Weights of a small waveform denoising autoencoder: encoder width 160.
Rows from block 2 of the encoder of a small waveform denoising autoencoder, named by matrix and row number. Rows with one number belong to one neuron. Each number is 50 + 12 x the weight over its row's rms, rounded and kept within 0 to 99. All counts start at 0.
Before each neuron's rows are labels from the 100 clips, of 14976, where the neuron reaches its largest size: "loudest band" is the band of the loudest frequency at the time of the peak; "top examples" is what is common among them. Only what is clearly more common there than usual is listed. The data: chords played on synthesised instruments. In brackets: how many of the 100, against the usual share in percent.
# gate: second MLP gate (encoder.blocks.2.mlp.gate.weight, 320x160), inputs 0-159
# fc1: second MLP up (encoder.blocks.2.mlp.fc1.weight, 320x160), inputs 0-159
# fc2: second MLP down (encoder.blocks.2.mlp.fc2.weight, 160x320, transposed), outputs 0-159

loudest band: 1000 to 2000 Hz (59 vs 7.3)
top examples: clarinet-like (30 vs 8.1)
gate.181:51 57 50 52 46 47 53 61 50 54 56 24 44 68 55 55 47 53 83 88 40 47 25 49 48 51 35 59 62 26 60 53 54 53 70 60 83 50 48 39 52 44 61 73 68 53 55 47 47 62 56 45 65 54 15 51 45 49 40 67 59 35 62 48 57 21 48 58 47 50 59 52 40 52 42 28 37 45 51 36 55 31 51 65 45 36 46 36 74 49 51 50 53 43 49 58 39 28 47 67 49 57 56 49 43 52 49 53 49 51 98 33 59 50 57 58 38 50 45 41 45 50 49 48 50 42 47 50 43 40 76 50 74 52 43 17 47 51 45 50 46 38 49 50 71 56 57 54 51 49 57 33 52 62 51 60 56 56 52 52
fc1.181:44 47 52 48 48 31 49 66 58 30 54 49 33 53 63 42 47 45 52 99 41 52 53 39 62 50 55 61 47 11 61 57 24 55 49 50 56 44 46 50 51 42 51 60 53 69 46 50 50 76 57 43 58 59 47 53 40 86 27 49 55 48 52 50 48 39 59 08 52 54 51 49 38 59 44 46 46 50 56 51 51 51 50 60 24 42 47 54 85 39 50 51 59 50 43 51 35 40 58 55 72 52 49 50 43 50 50 56 51 50 24 48 50 27 47 46 50 57 60 35 50 25 51 51 55 50 56 50 50 49 64 51 45 58 64 47 41 40 43 50 46 31 57 49 71 52 66 56 50 45 51 41 50 48 48 76 52 44 66 50
fc2.181:49 50 49 52 59 43 69 55 47 43 48 38 43 57 56 61 42 43 46 55 50 48 65 47 51 55 54 60 40 37 51 35 53 52 61 48 49 55 34 59 40 43 40 73 52 48 47 48 54 99 51 44 52 44 52 48 40 71 49 53 50 72 53 51 52 45 55 23 46 48 63 49 79 50 77 45 49 67 36 46 53 55 24 58 33 59 49 48 47 70 47 51 50 35 73 48 52 50 63 65 48 51 55 43 50 44 50 57 47 46 43 50 28 61 45 50 56 52 52 28 76 37 44 43 71 54 00 46 51 27 74 53 52 49 56 47 39 49 59 48 32 60 53 46 08 54 49 51 52 46 48 34 62 53 69 50 39 48 51 64

loudest band: 1000 to 2000 Hz (42 vs 7.3)
top examples: clarinet-like (26 vs 8.1)
gate.76:59 40 54 50 46 54 49 50 55 63 53 40 51 67 43 39 54 54 48 99 50 37 52 50 49 55 54 44 39 44 34 60 43 49 00 38 48 50 58 51 47 47 31 25 47 62 65 52 77 55 48 51 55 52 50 49 65 72 60 57 53 45 53 50 53 45 48 46 51 51 49 52 56 53 49 52 44 44 52 54 55 48 48 67 46 50 44 50 50 64 42 55 53 07 48 51 50 45 51 36 42 51 49 26 55 54 50 46 53 66 73 47 45 50 50 31 51 37 52 44 51 62 43 51 51 53 39 49 44 50 46 49 55 47 50 53 54 54 57 35 55 53 39 48 49 57 48 40 49 40 49 48 48 50 70 53 44 51 49 42
fc1.76:66 23 52 49 42 56 50 46 48 42 56 58 58 75 47 25 61 69 50 62 47 69 35 46 55 60 47 49 62 49 41 65 41 53 47 48 44 50 51 45 55 41 28 69 47 60 42 61 42 60 52 43 40 58 48 44 63 37 39 73 50 57 61 43 52 41 49 48 54 48 49 49 48 49 53 49 50 40 68 51 60 55 47 59 48 49 70 50 46 49 50 51 58 40 43 61 55 81 15 50 35 55 49 39 63 48 49 41 49 51 64 50 49 00 58 00 50 34 61 43 60 56 53 29 48 51 42 51 50 69 27 49 52 51 53 56 49 49 48 47 45 47 47 36 47 58 48 41 50 54 48 49 38 58 50 66 49 50 47 53
fc2.76:44 50 45 42 51 39 58 38 49 67 43 57 39 44 53 55 36 47 70 47 56 61 52 50 50 58 60 51 43 57 50 47 52 54 51 43 58 51 51 50 31 56 56 99 54 51 74 45 48 40 45 36 55 53 51 51 42 44 32 46 49 54 50 29 50 52 49 45 52 39 56 56 52 46 88 58 51 49 51 63 59 77 44 51 39 51 50 57 31 49 50 35 39 30 50 53 57 54 42 77 29 47 41 20 52 49 40 48 49 52 32 48 50 51 52 53 52 52 50 56 52 46 51 42 56 50 57 68 46 49 53 44 50 38 56 50 36 61 66 42 46 50 44 50 51 52 55 51 35 73 26 36 65 74 28 47 49 53 65 55

loudest band: 1000 to 2000 Hz (54 vs 7.3)
top examples: quiet level (68 vs 28.9)
gate.77:52 44 42 50 43 43 54 51 72 55 57 69 51 62 60 61 58 77 51 67 39 38 34 57 34 55 99 49 48 50 65 49 51 32 67 60 59 48 41 29 42 50 47 77 35 48 51 48 48 62 48 49 46 48 54 57 47 49 50 58 45 50 38 29 48 50 63 49 48 52 48 58 51 58 46 60 59 32 65 70 51 51 50 60 49 45 50 50 52 52 50 29 60 56 47 25 66 38 49 40 30 51 42 49 38 42 45 31 44 50 48 52 47 00 58 37 52 49 49 37 53 55 48 47 72 49 55 50 27 60 31 51 41 39 50 57 45 40 83 57 60 62 50 53 46 50 31 51 36 53 51 51 22 51 60 69 62 59 61 50
fc1.77:43 56 46 47 50 57 62 38 67 54 55 55 57 70 48 51 60 55 52 59 53 43 35 63 51 53 88 45 54 52 50 33 38 22 97 48 71 54 50 51 37 49 46 56 27 74 49 50 44 46 49 44 60 40 36 48 49 44 65 56 43 50 55 42 54 67 49 49 44 51 49 47 50 74 47 66 58 49 55 50 49 73 54 37 49 39 51 49 38 52 51 38 60 50 26 50 87 51 43 41 59 63 54 50 44 51 49 45 52 43 50 55 48 37 51 37 59 38 50 49 47 53 39 50 47 38 61 50 64 51 00 55 52 49 50 58 48 45 70 56 46 54 35 44 50 41 47 37 55 57 35 44 70 50 29 72 76 58 77 49
fc2.77:47 65 50 54 49 53 67 50 52 50 44 20 61 49 46 48 55 52 50 35 45 49 45 61 50 66 51 53 66 48 50 49 46 25 59 37 51 46 44 49 57 45 51 28 51 49 57 49 58 56 34 36 76 10 23 49 43 52 55 57 70 51 40 47 49 43 45 51 37 27 50 56 48 72 50 55 44 35 57 38 46 54 53 60 22 43 56 42 50 54 57 50 49 57 49 57 87 61 42 54 70 54 65 40 27 39 51 48 47 58 49 53 16 52 49 54 51 51 49 37 54 50 52 50 50 42 45 36 56 50 14 72 47 71 35 51 46 53 76 80 51 55 41 55 45 58 25 70 40 45 29 50 55 23 49 56 53 51 59 65

loudest band: 500 to 1000 Hz (100 vs 19.6)
top examples: the note F (79 vs 29.9)
gate.112:42 46 55 60 59 65 48 74 54 28 39 48 55 55 39 46 51 52 35 50 52 39 52 51 51 51 52 25 44 64 49 58 45 50 49 25 87 58 60 41 62 65 50 72 38 53 50 58 42 53 49 27 43 43 77 64 28 82 57 23 51 48 40 47 56 51 51 47 42 47 50 56 51 50 65 47 56 49 48 50 34 56 52 27 37 45 66 63 30 55 49 02 51 48 60 49 33 51 39 42 16 51 49 49 54 28 54 54 61 50 59 41 30 49 59 51 48 68 59 29 48 47 46 48 46 52 55 49 48 51 51 50 62 46 48 26 52 36 62 72 48 49 52 50 54 45 50 27 50 21 26 51 50 51 50 50 39 50 43 37
fc1.112:50 64 16 50 52 48 50 49 63 51 58 35 52 40 50 49 32 38 44 49 42 53 61 50 50 52 75 47 47 48 47 52 59 16 57 42 49 57 52 63 65 53 74 32 60 38 52 45 51 70 59 50 52 56 37 53 39 27 50 52 50 41 61 58 50 49 51 64 48 31 50 50 56 73 55 46 54 59 71 48 56 49 40 23 04 42 49 49 40 41 48 50 48 27 53 60 63 74 52 51 06 50 51 47 51 47 52 52 46 33 21 50 52 59 39 46 43 46 36 31 67 49 30 40 48 60 43 40 64 43 47 57 62 50 58 40 36 32 55 49 52 62 49 54 58 61 27 50 49 30 63 62 49 52 38 65 56 41 75 45
fc2.112:61 49 47 47 51 53 28 45 47 50 65 40 50 16 45 51 19 59 47 49 72 47 50 65 18 51 42 40 53 52 50 51 50 11 51 34 62 46 72 28 33 25 44 43 50 57 37 36 45 61 60 73 33 57 46 63 47 56 42 54 53 52 58 48 47 48 43 49 69 57 57 54 49 51 73 43 49 74 53 46 64 43 53 58 48 51 51 71 61 67 50 55 60 32 56 50 66 58 40 49 30 49 92 79 41 31 50 39 54 46 45 68 51 42 47 50 51 48 48 20 63 52 45 49 56 56 35 52 43 49 36 52 46 58 52 50 45 48 51 53 53 56 31 59 48 64 40 30 48 75 51 44 50 28 53 50 54 50 42 58

loudest band: 250 to 500 Hz (77 vs 42.7)
top examples: the note D (69 vs 30); quiet level (64 vs 28.9)
gate.89:48 63 50 47 53 51 50 49 00 52 15 43 50 48 30 49 43 52 49 77 55 35 47 51 50 51 39 52 15 55 50 54 48 54 49 48 49 58 48 47 50 50 57 53 48 53 51 51 51 49 40 50 31 51 56 48 52 49 49 31 68 52 39 47 12 53 58 55 50 47 50 50 54 51 44 42 56 64 59 44 51 57 50 00 50 50 47 50 58 50 40 60 53 60 62 50 51 68 47 49 70 55 50 50 51 50 37 65 45 48 61 45 50 52 48 49 22 24 62 50 46 27 60 59 38 53 64 55 63 50 57 33 33 53 65 32 54 44 78 47 41 50 56 48 46 54 61 48 57 50 52 59 39 51 70 51 50 48 42 85
fc1.89:57 41 49 49 54 72 51 63 30 51 46 56 45 55 70 52 63 31 57 42 29 50 50 52 54 30 46 48 48 50 50 62 46 33 25 52 58 51 64 48 51 47 56 50 48 47 62 50 53 70 53 50 95 48 44 46 48 51 52 52 34 47 56 40 57 38 45 35 53 52 41 37 46 24 55 66 62 49 43 51 54 50 50 70 63 48 63 35 15 45 80 43 57 45 45 50 48 66 34 54 48 47 52 30 48 54 90 50 53 50 56 58 51 49 46 53 50 63 54 46 60 52 52 77 50 60 51 49 65 63 58 59 50 42 82 53 51 45 34 50 51 57 49 47 33 18 49 53 40 54 20 50 49 52 43 42 48 54 54 05
fc2.89:58 59 33 52 43 49 45 46 50 54 52 77 52 53 70 39 52 50 51 76 48 47 47 61 49 67 47 49 48 50 50 55 70 57 31 51 40 16 49 52 69 06 48 56 50 45 35 52 55 53 55 60 16 53 49 55 57 46 52 43 41 49 53 49 50 54 51 53 53 53 48 40 27 44 51 46 47 50 47 41 66 57 24 33 12 46 54 51 41 61 64 52 76 76 49 19 37 54 51 26 55 52 74 60 49 57 47 50 15 52 45 48 75 50 77 53 52 60 54 51 45 46 51 57 49 51 50 59 45 79 49 55 43 53 43 66 53 42 50 63 51 49 45 66 18 50 48 46 53 47 53 57 50 45 37 47 48 56 52 48

loudest band: 1000 to 2000 Hz (26 vs 7.3)
top examples: quiet level (58 vs 28.9)
gate.182:48 69 32 49 49 51 47 50 33 52 24 52 47 80 55 50 50 49 40 18 48 16 47 53 50 50 62 53 55 31 33 55 66 58 50 45 50 55 68 43 50 49 58 53 45 51 67 59 55 46 73 48 58 45 53 52 31 45 60 48 56 58 40 59 42 50 57 70 54 52 70 49 43 39 20 46 62 28 42 55 29 47 52 50 29 40 13 60 51 50 39 47 49 38 50 55 51 50 50 52 50 50 60 45 38 68 45 60 50 47 18 54 46 52 25 51 34 48 51 66 41 65 60 47 51 64 47 50 50 29 83 42 54 58 48 56 77 54 53 65 49 52 63 54 86 45 54 68 57 49 37 50 58 58 37 29 51 50 51 57
fc1.182:69 31 51 50 47 51 48 32 42 57 55 29 45 54 43 49 50 39 36 99 73 46 41 48 50 62 39 25 45 50 47 65 55 43 19 50 48 49 49 48 48 50 23 52 53 50 50 48 62 52 51 59 42 55 51 50 56 48 50 54 38 46 49 38 56 51 48 51 54 77 42 50 59 47 49 50 42 49 58 65 50 49 37 60 39 45 52 50 49 61 69 70 61 38 06 50 49 50 53 62 56 59 43 37 59 56 55 54 50 47 67 55 53 33 49 90 49 48 48 39 42 62 52 45 29 69 65 46 28 54 55 48 32 48 38 57 47 47 55 62 48 47 53 51 61 35 50 50 52 50 48 49 69 49 49 42 41 49 45 45
fc2.182:47 57 51 51 47 60 42 29 40 53 54 46 52 51 50 55 50 50 39 72 51 44 77 48 47 50 50 51 68 40 49 53 45 42 52 54 43 51 46 51 53 48 56 33 52 60 66 42 45 62 52 54 46 50 47 49 52 53 56 53 48 59 47 50 60 44 57 50 49 47 18 52 49 46 00 58 44 48 40 48 49 50 51 65 49 49 46 51 51 43 52 50 52 75 50 48 35 56 41 25 62 53 57 99 48 71 55 54 57 39 53 49 46 39 57 44 33 46 81 46 45 50 28 48 48 51 55 17 66 48 63 49 85 55 42 67 51 36 51 58 44 46 66 50 44 42 37 50 43 45 61 59 49 69 54 45 49 55 45 46

loudest band: 500 to 1000 Hz (49 vs 19.6)
top examples: quiet level (63 vs 28.9)
gate.197:42 50 52 55 98 47 61 41 30 59 50 52 50 52 60 62 54 35 60 44 50 81 46 49 48 43 48 48 48 36 26 55 47 52 29 62 48 52 52 49 52 99 54 49 87 32 50 49 62 51 44 64 55 62 61 43 50 54 52 45 48 47 40 28 67 50 52 52 50 49 41 49 50 50 50 41 51 51 48 35 50 22 47 46 67 30 47 48 46 50 73 51 66 51 57 49 51 50 39 56 62 19 58 49 41 52 70 39 54 48 48 47 47 50 34 49 50 44 28 39 57 54 50 46 67 51 46 47 43 50 53 51 51 50 60 64 72 48 42 54 53 51 55 36 49 41 48 33 34 50 45 71 72 50 43 57 49 60 51 85
fc1.197:50 49 55 71 78 67 61 49 39 48 47 65 42 54 52 66 50 27 50 64 36 50 54 63 50 73 59 36 38 41 43 56 40 36 44 51 44 45 55 44 49 67 51 50 68 64 51 47 71 50 45 55 51 38 52 48 41 52 51 49 52 52 60 58 75 36 52 46 42 48 41 43 49 52 00 49 53 39 50 49 39 35 34 48 48 41 46 50 59 52 61 73 48 55 32 86 56 40 39 68 51 51 37 41 49 41 59 52 49 44 48 48 53 40 30 17 52 54 13 57 44 50 37 50 59 50 72 50 41 54 44 43 69 61 57 59 47 52 49 68 50 61 52 33 51 49 55 22 50 47 52 80 51 38 32 64 50 70 63 48
fc2.197:66 58 47 47 34 44 41 48 33 47 75 93 34 52 41 34 62 62 45 57 49 50 50 50 47 52 43 53 52 56 45 37 27 51 53 51 31 28 47 50 39 93 51 73 50 35 50 63 61 41 44 40 54 64 53 67 42 37 32 42 50 59 52 51 50 57 38 48 66 53 43 45 47 49 47 61 55 37 50 50 47 45 48 75 50 50 50 39 62 58 50 55 47 41 31 77 41 48 55 51 10 51 54 32 35 48 52 37 43 46 49 53 55 60 45 77 57 45 59 56 47 44 40 49 50 50 54 50 48 48 40 47 73 62 61 50 54 18 67 62 59 80 49 54 42 64 50 55 24 46 47 78 36 53 52 47 41 50 57 49

loudest band: 250 to 500 Hz (71 vs 42.7)
top examples: horn-like (32 vs 8.7); root: C (27 vs 8)
gate.60:47 51 25 42 47 36 50 44 37 47 53 27 48 52 71 50 58 52 43 48 52 56 31 51 48 49 57 60 49 41 50 44 67 64 53 61 53 36 48 45 32 58 29 48 51 46 48 58 37 43 70 48 40 48 48 49 48 36 31 44 51 50 52 61 20 51 44 49 60 56 56 49 44 47 37 34 50 47 54 53 54 47 50 43 56 59 49 51 39 58 27 41 50 71 49 60 47 65 46 54 53 41 52 20 63 59 52 49 50 39 47 49 99 45 43 64 89 99 55 52 43 50 47 67 53 28 48 49 60 49 65 61 41 50 54 75 49 51 48 49 45 40 56 30 51 42 63 44 56 66 39 50 52 47 62 45 30 63 45 54
fc1.60:47 50 50 74 44 51 49 53 81 50 30 20 36 75 51 54 36 50 67 29 28 45 59 48 45 49 62 65 24 53 51 56 48 51 62 45 59 46 52 57 50 43 67 56 39 60 50 51 51 43 44 50 48 49 62 52 59 48 46 35 45 50 51 95 52 56 49 50 46 51 56 48 58 52 28 36 56 51 45 61 52 45 51 39 48 49 56 40 75 37 48 49 49 53 50 61 55 60 40 45 68 50 63 58 50 30 49 53 49 68 46 45 60 60 29 50 39 28 54 57 49 61 50 63 50 57 50 17 52 58 88 33 41 47 51 52 43 54 38 50 50 54 51 48 58 47 44 56 27 99 54 50 60 44 48 50 36 55 38 24
fc2.60:49 37 32 52 41 73 60 22 55 50 49 48 51 37 28 57 31 59 52 48 54 50 36 56 32 40 39 65 50 49 50 58 51 51 50 66 58 49 55 47 50 24 46 65 52 65 51 44 62 47 32 31 55 50 52 64 43 33 52 49 49 53 41 45 44 39 48 46 50 42 60 50 46 15 99 50 51 45 32 50 63 50 65 48 46 50 42 48 49 50 48 63 56 26 49 50 50 49 68 49 59 59 51 61 54 56 27 71 56 47 60 50 22 56 44 48 44 68 32 50 49 69 46 49 39 48 53 52 50 53 56 04 48 39 51 54 42 62 55 53 40 35 50 47 51 53 39 58 64 59 49 25 53 76 51 46 49 51 62 50

loudest band: 250 to 500 Hz (68 vs 42.7)
top examples: mains hum (83 vs 7.5); marimba-like (25 vs 8.5)
gate.142:49 24 59 65 41 68 48 52 78 45 73 58 68 51 39 49 51 47 50 69 60 48 53 56 52 50 36 60 61 49 83 51 33 34 59 52 35 50 63 57 64 62 50 23 41 55 51 54 39 49 50 53 32 45 47 59 48 53 46 43 44 65 50 50 51 45 39 46 39 62 49 41 54 81 57 63 06 48 12 51 56 87 49 58 50 49 51 49 28 64 48 29 71 50 37 64 52 59 56 44 63 57 51 41 49 56 69 61 38 53 52 41 45 61 47 51 72 65 49 60 50 50 53 49 64 62 51 42 42 45 48 49 57 52 50 33 49 63 62 51 41 42 49 50 40 54 49 50 49 42 48 22 76 55 49 64 46 21 55 47
fc1.142:66 77 52 56 51 53 49 59 60 51 37 50 55 65 41 50 68 51 51 53 47 47 72 51 50 50 70 67 50 47 44 49 36 80 60 38 75 68 39 19 49 49 61 40 32 55 65 46 54 77 44 67 84 45 50 35 32 51 45 35 59 22 45 50 45 50 48 50 51 50 66 50 59 47 45 43 50 63 49 49 52 32 67 46 36 46 42 50 49 64 47 32 55 26 62 52 59 00 46 53 42 49 54 50 36 54 48 52 49 51 21 61 50 29 55 54 47 50 54 38 55 40 47 50 50 55 57 37 52 44 39 51 24 49 60 48 41 55 56 53 48 61 48 33 50 48 50 30 49 49 50 72 49 54 50 57 64 53 49 51
fc2.142:50 57 53 53 54 51 67 47 44 53 60 51 48 49 48 32 51 48 56 67 34 50 60 48 46 57 38 44 51 52 49 57 52 40 46 52 65 69 52 49 47 47 49 49 49 47 50 58 48 59 51 44 51 53 45 14 49 80 86 51 47 18 40 62 59 41 38 74 71 87 21 59 20 51 28 50 40 56 21 43 62 16 50 52 48 62 61 61 50 53 46 50 51 70 42 56 46 50 53 59 52 51 51 34 48 23 46 47 55 77 29 46 38 54 50 53 56 50 48 52 71 48 53 75 49 50 58 67 50 53 63 45 55 48 41 47 50 25 40 55 57 54 28 24 51 50 43 45 42 41 65 49 50 48 47 49 32 55 55 44

loudest band: 500 to 1000 Hz (88 vs 19.6)
top examples: quiet level (62 vs 28.9)
gate.104:60 45 47 66 50 33 50 40 29 55 54 58 46 88 42 50 51 47 33 22 45 39 50 71 55 56 53 43 48 59 52 52 47 39 59 34 49 51 51 18 48 50 74 76 56 85 49 47 42 52 58 52 54 29 47 57 48 52 39 78 40 54 91 59 60 47 57 41 55 50 49 45 43 48 60 47 56 22 60 23 55 43 52 50 50 49 53 43 49 55 55 47 42 39 51 62 49 61 37 61 51 50 52 51 49 51 50 65 46 51 45 43 62 53 59 47 54 31 35 61 57 44 43 62 23 42 61 52 64 25 09 53 51 42 32 46 50 45 47 63 56 51 49 49 53 50 51 41 48 49 47 64 43 50 17 50 74 42 55 51
fc1.104:38 46 62 59 60 29 50 74 53 40 61 41 40 26 43 51 63 47 49 51 59 50 49 45 55 31 39 34 58 52 48 49 56 49 53 50 65 64 51 39 47 56 46 33 39 50 38 47 45 56 54 55 67 50 13 54 48 77 44 45 47 80 52 51 53 52 50 48 48 20 44 44 62 50 50 68 50 51 72 74 60 52 51 42 52 45 69 49 48 50 52 44 62 38 52 52 63 47 39 41 44 44 51 47 56 43 54 46 57 26 27 37 48 51 38 50 31 82 53 57 49 43 41 47 51 79 49 41 61 47 53 52 76 45 47 48 50 48 69 60 23 25 53 64 45 49 50 50 50 00 31 57 57 41 64 34 56 42 54 54
fc2.104:50 50 69 52 44 51 49 45 33 49 45 68 46 54 57 33 46 57 57 51 72 52 52 54 51 25 38 54 67 52 50 41 38 42 70 37 75 55 46 40 47 34 50 50 50 48 67 53 55 53 50 50 50 50 43 67 48 40 56 54 28 99 40 40 36 69 41 23 46 51 71 52 48 56 43 59 61 64 34 39 50 45 50 46 50 54 39 55 43 76 54 50 47 50 50 49 57 65 67 50 23 45 52 52 59 41 52 41 67 50 58 36 44 58 57 47 48 48 54 55 47 44 48 46 50 66 49 69 67 51 42 51 61 41 71 54 39 50 64 58 63 46 57 50 34 50 51 51 51 51 56 24 51 13 39 55 27 43 45 62

loudest band: 500 to 1000 Hz (55 vs 19.6)
top examples: mains hum (39 vs 7.5)
gate.45:59 50 53 49 85 40 45 23 36 50 50 45 66 48 29 50 65 51 47 48 70 37 36 23 45 53 29 42 54 51 51 51 26 43 52 55 45 55 48 62 50 77 49 84 40 52 57 41 47 69 16 50 53 51 42 47 68 50 51 55 45 54 50 53 34 69 50 61 50 52 49 54 49 57 67 52 50 36 62 15 74 50 49 64 41 48 47 49 48 52 47 50 69 52 36 52 47 47 48 55 35 29 45 55 40 41 62 61 50 51 91 46 47 37 52 53 87 51 56 44 50 27 69 46 30 34 50 51 46 41 51 61 42 66 50 73 59 35 61 51 48 49 45 60 49 52 50 37 52 50 47 51 54 50 72 48 54 45 48 55
fc1.45:50 49 89 31 49 62 48 44 27 38 64 46 48 52 42 68 49 43 47 30 44 48 70 49 46 58 47 29 42 52 65 77 50 61 56 56 91 52 58 37 67 61 70 57 67 56 37 50 35 44 48 53 29 42 56 55 39 36 50 55 58 49 53 68 54 67 50 49 54 48 57 37 42 45 56 41 50 50 48 51 44 50 46 50 66 53 70 52 65 52 43 52 38 45 61 56 48 62 54 53 45 52 59 47 54 41 52 41 51 33 52 49 57 53 39 50 37 60 74 56 47 32 46 55 54 60 52 52 69 62 83 60 64 33 53 07 47 92 42 46 56 39 49 42 52 45 51 47 51 50 51 55 53 51 56 42 49 87 59 52
fc2.45:40 55 41 65 44 46 59 47 39 51 50 44 61 49 46 60 49 58 49 36 51 40 54 59 44 66 55 06 49 53 49 51 51 58 55 67 70 68 33 14 47 49 48 21 67 40 48 48 05 50 50 49 50 46 50 34 31 43 54 51 67 49 55 49 47 42 57 49 44 42 54 44 58 46 41 50 50 39 50 43 44 84 49 36 49 48 56 50 50 32 66 51 67 50 49 54 66 62 39 44 43 40 41 49 58 55 50 37 50 53 50 50 50 50 50 55 48 36 75 50 54 72 77 65 49 76 48 43 49 60 71 50 91 46 50 29 31 50 46 36 50 49 68 52 62 53 45 47 47 53 75 50 46 46 54 48 37 46 48 23

loudest band: 1000 to 2000 Hz (36 vs 7.3)
top examples: quiet level (81 vs 28.9); vibraphone-like (29 vs 8.1)
gate.177:49 74 51 41 51 37 47 63 36 52 50 54 48 60 76 43 64 62 44 45 48 49 26 35 50 27 71 51 51 55 47 57 49 75 47 49 53 94 60 71 44 54 57 52 63 39 52 58 54 43 56 76 50 50 40 32 53 47 46 41 21 42 49 45 47 31 44 42 52 61 46 40 42 45 57 75 50 65 53 54 53 48 55 43 41 62 48 47 49 55 46 53 45 09 52 42 64 45 74 48 96 52 47 49 65 80 46 33 44 18 44 58 32 51 68 43 57 49 56 33 48 53 52 67 59 41 43 50 50 46 51 45 51 51 58 55 53 46 56 47 48 45 53 44 82 51 44 51 50 50 42 50 50 45 37 56 55 63 56 44
fc1.177:50 95 43 37 50 16 48 50 50 50 83 58 43 56 58 46 45 56 50 52 36 53 44 51 35 52 73 79 54 48 56 33 45 51 49 46 51 50 48 50 55 63 52 43 50 73 62 50 48 51 32 75 49 41 53 58 25 50 59 25 54 49 49 26 53 45 46 49 50 64 32 68 45 51 53 53 58 57 52 55 47 25 48 40 46 50 50 54 61 50 40 38 36 40 58 31 46 22 68 33 74 48 43 58 52 45 49 39 47 38 47 55 52 43 47 21 52 62 52 43 45 47 53 76 68 46 51 50 50 46 44 65 51 52 66 83 36 43 50 72 59 27 43 50 51 50 50 52 49 33 52 54 50 50 29 68 49 63 50 63
fc2.177:62 46 52 65 35 31 49 51 48 54 54 54 44 45 57 48 50 49 52 52 34 36 53 65 42 51 49 55 56 56 50 34 58 52 48 46 42 48 37 50 61 43 29 47 40 19 57 60 42 51 36 50 97 44 48 56 72 52 38 57 51 41 50 50 20 46 52 61 63 53 25 51 42 53 50 68 52 49 51 46 58 99 50 56 40 51 64 51 47 54 38 32 25 23 45 25 55 54 78 50 47 51 57 53 53 49 30 66 36 53 40 65 49 51 56 36 52 64 48 45 51 48 52 51 41 56 55 60 70 50 33 48 46 53 47 56 36 53 40 49 51 55 27 93 65 47 69 51 51 40 38 52 52 57 51 37 42 49 60 53

loudest band: 500 to 1000 Hz (96 vs 19.6)
top examples: the note F# (77 vs 29.6)
gate.271:56 51 45 50 79 51 38 50 60 46 51 21 49 45 51 31 57 48 57 69 41 46 44 56 57 52 58 53 57 44 49 40 62 23 56 52 54 51 31 44 54 99 44 58 57 48 53 44 49 51 68 51 52 64 63 49 48 74 49 60 51 38 35 54 36 51 47 47 50 52 48 29 52 60 49 48 47 53 43 54 62 00 55 44 61 43 59 51 44 51 52 50 51 44 18 76 47 46 61 49 42 52 56 35 50 70 49 79 43 54 49 51 48 54 33 51 37 49 56 41 50 50 65 54 40 40 34 45 45 45 45 58 44 53 48 59 50 49 48 48 57 56 30 67 57 57 67 51 98 56 34 52 50 49 50 57 51 54 35 36
fc1.271:57 48 45 74 98 39 43 46 60 51 59 51 49 60 51 54 49 34 57 52 56 69 43 46 42 66 37 53 24 23 52 51 48 50 50 50 33 73 44 62 44 43 45 70 77 48 48 66 45 49 54 50 55 52 60 45 61 65 65 76 48 47 67 51 36 58 50 47 42 39 50 53 40 56 61 42 56 36 53 47 65 27 50 45 52 59 68 53 51 51 47 51 42 60 64 65 41 36 77 52 61 54 55 51 41 71 49 50 51 53 25 62 44 53 51 51 44 50 42 43 28 56 39 46 57 48 69 49 49 38 52 46 52 40 24 99 45 37 54 39 56 53 36 75 54 71 50 56 54 52 37 54 49 51 40 37 48 60 49 45
fc2.271:48 56 50 50 62 44 48 47 34 49 48 61 53 46 50 47 67 41 56 47 58 52 50 53 49 41 47 49 50 43 50 50 49 37 49 54 50 55 24 43 51 49 49 90 50 47 81 50 46 61 56 53 60 51 66 54 45 51 56 80 53 40 54 44 39 45 56 87 73 46 53 53 40 50 84 50 56 50 60 52 53 41 44 41 51 41 53 55 42 46 46 31 53 10 47 63 62 63 50 44 44 57 43 47 57 75 56 55 52 39 49 65 51 45 48 50 29 79 59 25 11 55 48 33 48 47 52 59 51 63 48 60 63 60 55 25 50 30 49 55 30 50 43 68 25 51 67 48 41 39 27 57 50 33 49 37 58 59 44 40